Rows from block 2 of a small image classifier, named by matrix and row number. Rows with one number belong to one neuron. Each number is 200 + 20 x the weight over its row's rms, rounded and kept within 0 to 999. All counts start at 0.
After each neuron's rows are labels from the 100 images, of 14976, where the neuron reaches its largest size: "responds to" is what is common among them. Only what is clearly more common there than usual is listed. The data: numbers of one to four digits printed on busy colour backdrops.
# gate: MLP gate (model.blocks.2.mlp.gate.weight, 768x192), inputs 96-191
# fc1: MLP up (model.blocks.2.mlp.fc1.weight, 768x192), inputs 96-191
# fc2: MLP down (model.blocks.2.mlp.fc2.weight, 192x768, transposed), outputs 96-191

gate.279,204,160,201,208,204,173,206,233,204,215,206,205,198,217,190,179,185,205,230,170,219,205,204,198,206,197,218,221,228,214,188,181,184,229,209,200,196,222,180,208,180,199,212,186,207,204,200,194,162,172,206,193,198,216,223,208,187,174,206,205,217,183,218,208,219,233,159,225,169,227,214,212,205,227,167,220,220,207,177,199,208,245,200,199,212,166,175,183,174,163,188,184,233,165,187,193
fc1.279,210,216,216,218,166,225,203,180,157,188,207,150,184,182,215,210,234,194,178,229,199,211,208,187,212,190,187,184,164,181,205,193,192,181,223,168,200,208,224,187,209,195,179,206,195,232,168,183,245,218,191,179,198,204,194,194,230,225,199,189,196,202,194,186,197,180,229,162,228,167,216,177,205,199,243,169,183,214,224,187,199,159,191,213,171,228,202,187,205,205,181,219,173,236,187,170
fc2.279,198,198,221,189,203,207,198,203,203,198,183,216,184,220,210,186,196,191,205,196,215,204,185,232,210,161,184,157,173,205,191,214,224,173,226,211,203,215,181,193,183,193,192,209,230,191,178,224,182,190,187,189,191,236,200,206,226,183,228,212,175,213,191,233,207,172,156,184,198,215,225,187,181,210,187,218,176,203,211,203,193,207,223,236,193,207,211,198,180,221,189,222,187,245,220,201
responds to: the digit 4; first digit: 4

gate.56,184,207,217,201,168,164,194,228,189,186,201,218,208,190,196,220,208,217,196,216,211,187,148,168,188,171,154,223,209,230,208,197,182,219,213,189,209,181,236,188,209,195,170,184,178,188,207,213,227,230,208,182,220,173,207,205,212,168,217,181,170,217,226,215,220,220,238,206,198,181,209,183,219,200,222,220,207,164,213,197,175,196,196,205,216,223,204,181,157,221,203,204,200,213,178,234
fc1.56,213,185,189,182,226,206,194,198,215,213,197,208,172,212,190,233,211,187,208,254,199,229,223,194,212,224,234,226,190,169,213,223,188,190,225,216,170,186,189,228,222,170,195,233,211,220,208,224,207,196,194,211,194,208,193,172,211,238,201,228,179,179,188,184,216,189,195,197,149,229,190,194,226,210,203,170,237,203,220,204,222,191,172,194,216,199,191,216,211,203,202,189,183,184,189,193
fc2.56,212,206,216,181,213,189,183,174,188,216,167,170,202,219,206,158,228,197,184,185,209,205,165,224,179,189,187,208,218,203,196,220,198,146,188,170,221,179,186,177,215,183,207,201,210,207,185,185,192,193,221,197,176,194,195,198,190,170,203,238,221,185,217,210,222,201,187,206,199,200,190,209,182,213,192,173,213,186,167,220,234,195,187,212,171,230,208,185,233,196,210,136,220,212,194,166
responds to: white ink

gate.183,208,201,242,197,210,233,215,184,202,183,203,214,208,217,182,194,224,197,226,222,218,206,201,158,170,213,178,228,195,185,192,206,211,200,199,195,191,176,211,227,195,231,206,210,192,215,191,155,227,211,213,204,187,159,218,206,202,189,179,218,192,202,195,225,224,149,213,217,191,188,201,196,182,213,182,217,211,188,177,214,188,206,205,169,197,201,168,246,213,220,190,183,176,213,222,170
fc1.183,226,199,230,195,188,188,154,207,212,189,190,229,201,168,204,214,209,232,222,170,189,211,186,195,202,217,217,214,217,192,199,188,192,199,228,146,188,192,202,194,223,192,215,231,184,189,194,204,208,189,174,156,204,203,186,194,203,224,208,206,195,212,210,214,189,195,207,193,208,226,168,215,190,225,219,195,215,190,206,180,178,211,161,200,235,220,206,205,176,227,228,191,177,228,221,200
fc2.183,210,186,213,202,188,177,228,215,207,185,164,189,222,203,201,194,216,176,201,190,208,218,191,197,190,208,229,186,200,187,202,206,211,201,218,172,143,183,216,167,204,204,200,181,194,202,180,169,224,185,174,203,184,190,188,190,217,191,201,180,189,199,209,183,226,210,185,175,228,187,244,224,229,179,182,180,210,227,206,203,231,194,203,196,212,223,193,172,209,203,229,191,239,196,182,216
responds to: black ink

gate.7,199,244,185,184,213,229,200,180,189,195,203,204,221,164,170,198,192,212,175,201,195,207,193,223,221,206,177,213,205,244,205,215,189,172,182,242,216,183,206,190,205,161,201,201,209,219,195,178,200,235,213,208,218,186,183,193,160,165,200,227,204,177,206,172,164,192,217,177,170,230,188,206,211,203,166,195,178,217,171,200,202,179,207,197,196,188,178,194,216,208,217,203,198,170,199,197
fc1.7,207,188,198,183,200,220,209,223,197,195,197,174,237,175,184,197,209,210,197,228,187,197,207,220,190,209,184,223,207,195,198,202,216,196,156,239,211,173,241,172,191,163,214,218,200,211,189,175,218,238,223,207,213,200,219,197,168,190,232,220,211,202,196,175,126,228,208,198,193,186,220,195,237,175,147,208,186,214,195,214,177,202,188,212,186,169,159,203,214,198,227,195,183,186,198,190
fc2.7,229,180,220,226,221,171,201,180,192,183,185,204,211,152,156,172,187,215,177,209,230,196,221,179,249,174,192,178,211,187,224,211,225,232,198,189,210,196,202,183,202,224,188,168,220,211,180,198,238,216,193,235,179,225,196,191,182,174,188,195,214,197,218,204,233,190,209,186,190,203,187,216,192,201,222,210,197,197,223,202,241,186,210,193,168,196,211,203,208,208,210,210,221,243,192,219
responds to: first digit: 1

gate.714,189,196,161,221,186,254,207,192,199,230,181,196,194,217,188,184,199,190,232,188,181,195,220,165,222,257,232,208,196,244,232,201,215,220,190,202,200,177,188,185,198,183,166,190,230,185,196,178,174,154,195,200,208,201,217,204,212,228,214,210,217,187,197,216,209,198,156,192,186,242,216,201,201,179,205,219,241,178,204,204,220,231,212,222,212,191,203,197,216,186,248,212,209,168,195,202
fc1.714,184,187,189,160,219,172,186,208,239,223,223,194,197,199,206,202,183,225,194,201,211,188,247,195,157,175,204,154,223,201,182,204,187,213,205,219,225,217,213,202,192,210,238,240,166,213,193,196,227,204,227,186,236,202,203,193,207,198,200,204,180,204,214,180,236,204,218,198,192,185,191,201,195,211,176,175,134,232,226,187,179,190,185,177,171,202,206,183,195,206,180,192,194,216,216,196
fc2.714,197,216,184,199,164,188,224,223,221,162,174,175,226,212,187,195,185,194,215,210,219,213,205,199,183,194,211,168,197,204,174,212,182,224,216,217,243,199,179,215,192,246,164,165,220,224,180,226,183,205,189,195,208,183,192,223,199,162,223,239,185,192,230,273,170,212,210,169,222,173,249,160,211,183,206,204,210,217,221,217,162,193,197,202,208,211,221,209,223,215,184,192,204,219,185,229
responds to: the digit 4; first digit: 4; first digit: 2

gate.158,193,202,197,218,198,177,172,185,195,196,222,210,208,204,223,206,172,175,173,157,194,158,215,208,206,205,171,174,199,179,181,181,173,223,238,200,229,165,194,178,207,161,225,195,179,209,215,202,219,234,195,162,230,213,215,189,225,223,217,196,207,189,241,208,227,223,199,189,188,160,223,176,189,203,224,169,196,228,236,248,192,192,192,233,220,162,200,168,206,231,209,189,197,209,192,213
fc1.158,187,179,161,243,206,219,222,215,194,200,203,214,192,187,225,212,210,203,224,214,187,230,203,238,186,183,218,190,237,197,182,161,229,188,232,180,212,200,225,203,227,219,174,212,192,223,162,166,189,177,210,206,201,179,170,214,204,189,209,224,178,222,209,200,224,198,217,175,233,199,185,200,198,198,169,212,177,158,230,182,200,200,194,204,208,223,213,199,192,193,234,201,198,157,201,212
fc2.158,213,197,200,188,216,192,175,199,220,174,170,219,195,210,229,200,191,186,174,214,176,205,251,175,180,194,236,178,201,191,191,224,186,185,221,182,230,218,181,203,191,240,204,216,178,208,223,218,198,212,209,217,206,218,169,207,177,210,213,190,268,248,214,166,207,208,191,175,165,186,190,171,183,248,232,230,207,212,212,205,189,200,158,199,211,193,218,176,244,189,183,198,189,166,187,189
responds to: on a plate

gate.85,185,200,237,206,211,212,243,200,214,205,209,197,213,187,186,158,215,179,183,194,163,172,206,232,172,207,230,210,229,167,171,217,192,197,195,198,206,225,191,208,196,218,229,214,203,187,216,180,205,218,216,212,250,215,171,205,184,165,206,213,243,176,165,192,225,191,237,200,219,212,183,199,210,196,173,203,228,197,213,228,179,231,179,203,194,191,176,204,243,173,186,215,235,175,209,182
fc1.85,213,215,202,212,241,205,230,195,179,180,194,190,191,172,187,168,189,183,168,199,194,229,245,231,192,176,224,213,200,200,187,190,202,172,211,232,227,184,209,220,203,212,202,222,204,209,207,195,212,171,183,220,217,200,178,190,234,181,186,224,224,175,210,210,215,184,232,200,198,170,204,187,187,173,214,186,224,215,205,204,167,219,183,230,172,176,179,233,195,192,222,198,250,204,207,198
fc2.85,173,224,214,194,210,177,188,214,198,241,213,220,227,215,203,202,227,203,202,164,200,211,186,209,203,182,191,237,215,196,213,195,189,233,156,211,219,227,224,214,231,170,234,226,185,226,254,205,200,213,177,142,187,241,216,227,175,210,188,203,179,211,172,188,187,199,224,192,218,190,217,229,177,202,201,199,189,182,199,186,181,201,240,209,179,183,215,187,178,217,218,190,222,218,209,178
responds to: blue ink; first digit: 9

gate.450,190,151,215,181,191,174,214,203,218,196,195,200,217,155,178,218,204,251,251,200,178,182,215,187,211,195,213,208,180,189,220,209,169,178,202,207,229,230,192,224,193,183,196,186,190,172,179,224,179,213,223,226,210,192,200,202,190,187,203,188,170,201,180,220,214,154,170,198,216,212,195,188,208,209,186,195,228,220,196,192,228,228,182,202,236,164,159,242,225,225,209,223,218,180,184,173
fc1.450,194,204,217,173,193,214,234,216,185,218,200,179,164,226,199,189,219,177,174,180,243,216,208,216,182,217,193,198,171,211,198,222,197,220,202,170,211,193,189,182,216,199,149,194,177,206,195,198,202,170,195,221,232,207,200,194,215,225,189,213,188,187,205,211,208,198,195,202,192,176,244,177,207,179,217,193,178,196,204,232,170,210,220,187,150,210,217,220,230,168,203,184,178,227,201,216
fc2.450,163,197,177,178,179,184,199,215,189,199,149,217,213,187,224,195,187,191,228,216,186,216,176,186,216,222,201,177,203,156,220,190,189,210,187,189,173,166,205,192,223,214,207,194,199,173,227,212,181,194,225,193,213,220,225,198,189,192,179,179,235,175,240,154,205,239,165,182,190,153,235,205,189,159,165,191,209,192,179,192,199,236,203,212,201,211,185,176,213,230,215,186,185,193,196,223
responds to: white ink

gate.208,182,197,224,182,199,222,246,192,216,181,185,175,223,171,185,186,203,215,189,178,186,197,212,196,208,203,215,198,209,221,176,196,221,221,188,178,171,208,187,225,193,209,203,212,190,192,222,153,215,188,223,225,216,207,218,213,179,197,181,226,225,183,194,200,199,199,216,203,196,169,187,218,193,203,190,195,215,158,204,205,190,196,179,181,172,190,209,222,247,175,205,206,204,173,197,193
fc1.208,216,225,207,167,219,171,197,192,184,158,192,190,182,216,211,214,225,201,183,210,192,181,179,172,193,174,193,207,169,185,197,166,202,202,220,182,189,199,192,209,214,167,179,217,185,208,201,199,212,203,212,186,196,176,182,140,165,216,212,191,204,178,156,222,180,210,219,230,177,180,185,228,164,210,167,214,199,221,232,190,227,201,166,203,162,213,219,210,226,198,221,205,198,204,207,236
fc2.208,182,200,205,209,183,183,237,219,201,173,164,219,229,168,195,196,189,180,177,225,227,195,198,205,171,184,216,193,175,183,190,183,200,170,175,233,194,195,205,202,177,242,175,194,227,226,188,206,219,195,205,204,181,220,172,169,216,207,180,232,202,226,214,203,180,196,235,198,222,206,206,211,210,164,198,215,194,152,170,203,163,199,195,225,224,188,201,184,196,169,164,206,215,199,174,187
responds to: first digit: 1; first digit: 7

gate.474,208,173,171,161,181,207,161,208,196,203,253,193,230,198,201,231,207,179,201,202,189,192,214,185,191,206,195,180,212,226,198,222,193,165,182,232,204,223,193,239,217,168,216,193,162,193,224,173,214,176,234,204,175,197,206,193,179,180,151,189,211,218,172,239,226,187,235,150,223,197,211,207,211,250,232,177,196,167,238,198,197,222,186,214,215,210,183,193,175,146,196,200,192,202,208,207
fc1.474,209,217,156,222,235,229,208,189,226,177,168,209,196,201,225,190,177,212,205,192,214,209,199,192,187,208,190,216,215,201,171,203,212,201,245,187,214,181,222,212,185,222,210,212,205,222,207,206,162,176,150,205,185,208,201,202,198,206,222,206,219,185,204,216,177,195,205,254,198,205,209,198,167,210,218,181,242,202,174,190,170,193,211,208,207,229,193,237,201,230,195,203,220,183,188,197
fc2.474,216,224,211,176,222,148,180,195,142,183,186,212,201,225,230,205,234,191,237,186,211,195,178,212,234,200,208,218,176,204,215,196,214,208,236,185,185,206,195,196,190,207,230,215,192,206,198,194,215,228,223,223,212,208,193,224,194,197,199,195,206,182,190,206,218,220,208,150,201,208,185,230,197,185,189,170,180,184,179,236,202,198,213,246,188,209,245,176,195,190,186,189,217,233,226,206
responds to: black ink

gate.225,198,203,173,185,207,211,230,169,212,207,197,211,220,217,205,188,186,202,174,200,188,159,212,199,204,178,223,221,220,210,189,200,227,189,190,186,229,186,187,197,183,188,184,224,177,224,156,193,213,175,211,182,206,192,211,238,210,241,202,181,183,211,207,175,167,193,215,191,191,170,197,219,182,220,184,216,221,187,183,238,187,217,204,225,190,214,230,179,162,208,210,208,178,200,198,226
fc1.225,197,198,207,190,213,223,225,173,202,220,215,216,218,221,185,187,227,143,161,181,221,192,194,217,229,172,174,209,204,185,191,245,182,201,179,188,213,192,195,178,183,196,204,209,255,179,177,179,183,195,215,210,188,180,198,196,207,235,199,180,184,224,232,181,190,166,192,200,196,195,182,199,193,197,206,180,186,212,186,223,169,206,204,187,200,185,182,198,165,218,163,257,181,211,211,204
fc2.225,163,207,190,223,195,199,201,195,218,202,149,206,246,212,189,212,213,215,210,204,202,212,226,209,196,238,190,197,190,226,197,195,213,219,195,199,203,192,172,200,193,185,166,178,224,217,210,216,212,189,199,186,212,197,211,187,159,231,207,211,168,209,175,202,228,186,200,189,217,206,202,194,176,162,216,222,176,193,206,167,207,195,232,197,212,190,233,226,191,208,172,240,206,214,200,226
responds to: first digit: 1

gate.255,205,212,197,162,223,176,220,207,196,185,220,205,189,194,191,234,211,211,170,209,214,224,220,220,216,165,171,214,197,197,216,166,179,187,196,223,197,186,186,195,199,191,180,189,212,240,195,180,214,190,179,205,188,237,208,197,245,169,217,211,192,174,218,175,195,206,233,169,206,196,193,221,217,195,182,178,180,186,165,184,215,202,204,189,211,211,196,183,205,171,194,223,231,230,198,214
fc1.255,181,203,213,199,171,148,193,181,175,196,225,188,207,169,140,194,202,197,206,199,211,217,195,207,222,222,198,184,240,191,194,213,240,192,208,189,205,225,191,199,174,198,180,205,223,188,207,167,209,191,181,183,222,230,224,198,185,221,227,186,188,179,203,212,207,169,197,204,184,196,157,149,200,170,183,204,207,166,222,182,202,193,207,187,210,206,212,223,188,192,217,214,180,184,215,194
fc2.255,183,194,209,189,206,204,195,197,222,184,203,209,185,183,216,193,245,179,201,213,237,191,225,219,183,217,202,216,164,211,218,204,200,219,208,200,225,190,242,225,191,193,187,185,184,231,174,185,205,203,223,201,228,207,247,212,222,233,189,190,180,223,168,175,207,200,215,193,207,182,184,198,215,232,177,218,206,221,201,192,196,182,192,187,218,231,210,199,214,206,214,199,189,156,187,186
responds to: black ink

gate.725,222,190,191,239,191,216,203,242,191,187,227,184,201,180,221,194,224,177,206,165,225,209,203,171,212,197,212,218,162,192,195,228,222,201,155,202,190,201,207,216,172,211,219,171,172,200,178,206,213,179,218,195,217,212,173,239,225,212,230,224,199,196,168,237,177,225,143,194,189,216,210,219,196,214,210,216,214,186,201,174,191,197,207,198,197,182,221,225,218,232,188,232,241,189,193,189
fc1.725,197,189,203,187,214,178,210,177,211,193,205,210,193,245,193,156,197,209,216,203,206,227,185,208,213,180,175,171,228,165,223,195,205,170,235,199,171,181,209,191,226,196,194,165,191,252,215,216,184,231,206,181,162,218,199,178,186,201,189,179,223,181,191,178,196,161,226,218,195,208,180,156,203,218,227,193,182,224,213,231,204,189,194,207,218,206,186,185,159,210,198,175,191,173,236,192
fc2.725,226,218,208,210,209,227,197,190,194,213,210,189,169,200,208,191,167,198,201,200,218,204,206,235,216,205,196,212,150,181,218,213,184,239,221,209,182,227,239,193,187,206,228,213,215,160,200,177,222,186,190,219,221,219,222,214,231,232,191,214,199,218,185,197,229,187,212,203,216,191,215,217,178,191,214,197,223,208,221,179,219,182,194,211,208,207,213,227,207,196,194,210,183,167,204,189
responds to: white ink

gate.169,211,167,205,201,186,208,225,177,218,216,209,210,214,192,220,232,207,217,238,182,209,176,217,216,214,226,208,191,212,193,198,215,180,238,201,197,239,203,185,162,177,202,180,223,201,206,200,201,204,168,203,211,224,198,213,205,171,190,227,180,191,230,178,232,209,186,240,151,193,182,182,193,188,188,184,194,224,216,194,204,162,167,195,225,192,195,235,213,195,192,178,163,201,194,190,209
fc1.169,198,232,185,189,202,199,172,208,166,200,185,180,191,203,186,204,191,169,175,206,203,212,176,191,192,192,202,236,175,183,233,198,216,173,225,205,194,211,209,228,211,197,197,219,202,201,210,227,209,206,211,183,191,207,160,188,217,203,158,206,204,199,232,166,187,197,165,242,229,206,207,232,235,221,207,190,192,188,211,199,230,212,183,221,200,195,208,200,219,174,202,223,214,206,210,183
fc2.169,172,187,211,201,182,245,195,211,180,197,193,233,212,198,237,210,169,210,197,216,199,181,203,172,199,243,200,202,229,166,200,191,190,231,215,170,177,217,189,183,206,195,216,195,194,145,210,189,183,225,234,194,197,206,242,190,183,211,204,193,217,224,215,210,185,193,224,185,219,183,159,218,165,204,184,218,181,206,202,202,204,202,183,183,191,193,209,172,177,212,185,185,248,211,215,177
responds to: white ink

gate.243,228,172,233,222,206,223,201,199,216,181,184,215,183,221,195,197,203,230,203,205,201,180,223,178,181,182,231,217,181,242,197,207,215,172,200,207,220,189,204,226,209,196,236,210,196,239,182,224,205,213,183,185,200,192,191,162,251,206,214,207,198,213,197,228,193,225,182,203,207,185,196,222,176,171,204,192,188,163,219,181,204,205,229,233,205,198,200,203,180,207,191,188,237,209,213,219
fc1.243,192,186,204,206,237,210,174,209,184,186,178,221,216,200,207,209,187,225,197,225,215,213,197,196,211,176,232,255,194,238,170,222,227,190,198,200,246,189,195,196,189,211,231,242,204,214,187,163,183,186,199,195,209,208,198,180,212,203,225,197,229,203,203,230,222,187,199,232,208,192,183,220,182,199,190,157,190,199,230,177,216,201,223,232,224,187,187,210,184,211,175,194,207,173,206,212
fc2.243,214,198,186,190,201,198,241,228,201,241,157,190,227,221,231,211,160,220,214,199,215,214,158,216,214,186,225,192,185,171,157,226,201,191,197,213,178,185,198,209,206,233,221,210,225,194,178,197,197,255,219,204,205,199,199,212,225,177,187,226,209,210,218,217,236,233,177,223,156,195,210,182,188,220,226,197,222,189,211,185,247,180,217,235,198,196,196,216,204,230,200,223,173,156,196,189
responds to: white ink

gate.577,187,202,228,205,242,188,160,210,196,160,214,208,228,208,174,248,241,152,204,217,196,238,184,197,207,210,175,207,183,188,195,193,190,190,204,221,175,163,159,188,228,222,168,216,221,198,207,166,241,168,195,212,206,205,175,213,176,205,192,192,197,171,205,200,194,193,213,163,195,213,186,195,177,197,180,196,175,174,208,172,210,205,165,173,197,216,221,195,186,220,182,207,203,210,187,220
fc1.577,231,204,204,211,254,166,200,196,176,183,218,223,222,179,171,219,223,156,186,185,185,199,235,200,259,199,189,193,195,173,223,172,177,174,206,200,160,178,184,162,215,201,163,219,163,191,191,197,184,153,196,223,194,182,184,224,237,220,184,210,178,182,209,192,192,200,184,214,214,206,189,207,218,207,199,189,193,187,214,156,238,210,207,183,205,195,179,192,183,205,160,181,199,179,191,208
fc2.577,196,159,176,200,148,216,184,205,224,183,166,171,165,214,173,234,222,194,231,245,191,207,180,185,218,190,174,209,206,209,201,211,189,196,205,228,206,179,178,190,197,198,200,213,199,184,205,207,209,211,153,202,196,219,193,192,221,235,214,198,210,172,228,182,198,210,201,218,196,202,222,198,185,195,212,178,180,186,165,206,227,166,180,200,165,175,159,181,167,253,189,201,161,216,171,226
responds to: on a plate

gate.120,228,243,212,185,194,203,202,222,195,207,167,154,172,169,233,213,181,200,193,197,213,217,185,185,199,225,190,220,153,199,197,209,185,199,224,190,182,185,195,209,188,190,194,181,190,209,210,228,184,236,195,212,217,199,176,190,191,213,207,164,196,208,165,212,194,199,219,180,238,157,195,191,200,183,164,205,199,205,225,212,183,193,165,194,214,182,223,205,171,223,207,213,217,219,209,190
fc1.120,222,221,216,166,219,182,239,181,224,182,187,158,213,149,194,177,209,194,234,188,191,226,207,195,233,231,209,220,156,186,177,199,210,198,246,228,204,214,211,177,167,180,197,177,193,223,208,219,180,266,222,194,196,183,169,210,205,207,208,174,203,213,197,166,212,209,207,180,199,187,180,194,200,199,217,203,224,202,206,185,215,167,190,200,214,206,193,196,190,228,189,175,201,208,205,198
fc2.120,191,177,198,205,199,211,194,189,199,184,193,200,193,217,205,193,198,162,240,200,177,185,202,200,177,196,214,189,213,195,186,220,171,211,190,225,208,231,199,164,204,222,204,209,180,225,207,176,204,213,211,192,210,200,168,202,180,204,167,220,224,234,179,255,196,177,175,202,222,189,156,170,213,202,201,206,187,201,205,188,174,199,194,192,216,186,206,226,180,205,183,194,246,159,203,247
responds to: white ink

gate.710,201,176,186,234,213,199,195,175,191,192,193,205,178,240,198,204,206,200,225,214,174,194,200,185,192,211,193,152,253,209,188,195,186,192,212,194,208,214,203,188,171,218,183,189,217,203,182,194,184,217,227,237,186,195,184,188,214,205,166,182,160,199,190,186,220,162,245,143,222,233,212,183,210,210,193,174,199,229,193,170,205,232,176,170,238,209,177,193,198,180,189,189,226,172,182,229
fc1.710,172,208,194,221,227,190,194,159,229,184,185,202,154,202,196,201,194,190,219,187,184,242,208,179,208,211,204,184,194,229,206,227,230,183,233,188,221,251,190,199,202,233,186,202,207,218,173,215,226,195,222,175,169,193,198,187,196,199,224,184,186,207,199,208,223,202,198,160,201,226,211,182,204,217,226,206,230,188,214,203,213,198,172,187,199,196,188,148,225,217,197,168,214,146,205,206
fc2.710,212,218,203,203,223,194,194,220,195,192,215,177,156,212,189,211,208,186,209,172,232,215,187,199,223,195,208,198,204,209,203,225,240,166,225,227,229,199,208,214,227,204,186,206,223,235,206,219,208,215,200,220,211,184,182,226,227,218,194,206,218,190,185,173,187,173,235,192,207,211,244,210,208,206,213,179,176,176,210,225,206,236,197,220,204,195,154,167,235,207,187,192,208,192,182,225
responds to: white ink

gate.361,232,194,226,224,232,182,198,183,196,217,211,206,169,190,215,232,207,176,182,213,216,212,223,179,225,223,190,214,179,196,214,179,209,231,179,198,185,172,179,206,198,201,193,158,206,166,223,207,172,192,208,180,183,224,174,176,215,186,221,207,214,174,164,186,208,226,193,205,215,191,219,164,196,181,198,200,225,214,192,205,197,212,188,199,233,137,206,195,205,183,220,195,191,219,213,191
fc1.361,170,178,208,195,158,194,204,194,230,171,204,191,215,226,228,212,208,241,182,207,197,159,166,207,177,180,184,215,201,206,207,213,196,187,208,207,199,169,201,213,218,210,173,212,204,213,196,215,208,254,192,198,185,204,189,234,192,207,205,205,195,194,207,191,191,173,212,196,219,189,190,229,210,224,206,184,175,211,195,176,191,185,178,189,171,271,216,178,188,200,146,200,199,185,185,181
fc2.361,221,196,218,194,213,215,186,181,171,195,184,185,192,243,154,229,203,209,215,240,204,226,219,186,195,185,182,190,200,195,171,225,187,211,222,232,218,204,203,196,238,206,174,226,218,214,175,230,213,214,176,201,215,219,169,196,185,166,205,217,224,207,206,193,201,191,186,189,196,183,185,199,189,205,195,171,202,167,204,207,238,208,199,210,213,201,185,214,187,195,200,217,202,212,225,155
responds to: the digit 4; first digit: 4; first digit: 2

gate.247,164,212,239,196,169,190,179,218,165,184,190,179,198,225,177,201,176,184,206,222,185,196,231,178,177,197,211,229,199,248,202,245,195,182,170,232,172,199,250,185,199,179,207,199,198,212,210,232,201,206,184,234,201,187,207,208,212,232,209,192,212,179,204,226,196,235,189,190,205,208,213,205,229,235,212,197,221,199,203,199,240,213,206,194,214,230,189,211,190,202,202,230,186,173,184,208
fc1.247,198,183,197,179,166,176,204,205,191,189,193,195,199,204,189,188,132,221,218,195,186,225,187,187,209,178,194,191,169,219,216,225,205,190,202,186,215,218,221,202,216,166,204,218,174,205,223,213,194,190,214,209,204,221,223,192,224,217,185,214,179,194,225,192,197,208,197,187,173,228,213,206,233,207,222,176,223,233,183,182,194,189,215,190,223,209,220,186,187,200,196,174,207,178,186,212
fc2.247,171,210,197,183,215,220,184,201,210,173,189,158,182,204,157,226,178,192,180,209,204,191,211,209,217,192,206,165,219,254,164,187,199,180,197,219,213,180,218,239,208,217,188,214,210,218,181,195,241,225,221,202,199,197,169,203,189,227,204,189,176,200,164,198,187,199,209,219,135,218,200,195,196,177,209,214,165,198,196,194,209,185,190,176,206,219,199,217,208,189,209,198,227,228,195,220
responds to: black ink

gate.237,206,219,216,205,227,170,222,200,161,191,233,246,217,229,223,216,222,177,218,194,200,197,215,227,176,206,212,190,229,221,227,210,200,198,204,161,209,184,237,184,189,193,219,211,189,195,181,198,221,198,180,240,168,157,223,181,200,211,190,166,216,203,179,183,197,197,188,225,206,195,206,191,224,203,181,186,209,230,174,193,151,210,171,192,208,180,195,191,201,194,210,174,206,198,234,208
fc1.237,196,173,212,243,201,211,179,210,233,219,190,141,195,185,201,203,204,236,188,219,204,175,192,184,196,189,190,220,206,172,224,195,172,206,212,226,171,214,183,185,240,216,211,169,204,192,230,184,185,165,224,157,195,218,177,211,217,217,202,235,210,194,241,201,172,210,229,192,177,209,197,205,178,191,215,210,179,185,205,174,246,177,232,190,231,193,223,210,206,222,187,211,189,186,178,183
fc2.237,198,188,201,223,183,129,193,187,205,213,182,182,199,204,150,195,192,181,174,217,179,222,212,214,199,160,172,213,205,166,194,199,166,182,219,193,202,187,204,168,221,219,210,183,218,230,192,184,236,208,170,197,210,212,231,213,195,222,173,191,209,198,229,218,188,196,173,177,192,182,226,184,191,193,196,211,232,194,179,200,237,185,192,205,225,195,198,202,215,212,172,191,216,210,163,179
responds to: blue ink

gate.756,207,204,202,173,165,219,218,191,211,208,185,227,196,213,210,214,163,215,183,190,212,159,209,202,212,209,203,184,196,181,205,199,141,206,202,216,204,194,186,206,164,182,194,184,220,196,228,178,248,185,178,196,161,230,202,189,181,203,178,183,173,241,209,224,196,184,187,194,170,190,201,191,179,210,211,177,206,210,207,205,173,206,176,190,210,193,203,163,202,183,184,209,200,196,158,204
fc1.756,185,203,186,155,188,211,221,175,215,246,172,238,189,184,206,186,165,234,197,181,192,178,225,220,192,210,188,185,185,163,218,204,178,219,210,207,211,220,200,184,185,235,193,168,229,230,232,195,199,186,193,195,156,183,199,202,183,194,192,152,188,231,218,196,167,206,196,208,200,169,202,191,197,196,194,211,220,197,207,189,192,186,189,202,218,196,211,205,200,201,183,203,194,189,171,211
fc2.756,186,220,211,192,230,221,192,200,183,201,200,179,203,216,211,185,212,180,201,164,230,189,187,212,211,190,195,185,205,200,210,222,244,200,231,176,148,195,181,184,224,221,165,217,189,221,183,173,189,225,197,190,235,178,198,201,170,191,172,198,247,229,169,168,213,184,222,224,232,194,185,185,193,195,186,234,200,198,233,222,179,240,208,228,234,212,226,233,179,187,195,206,226,194,219,199
responds to: first digit: 1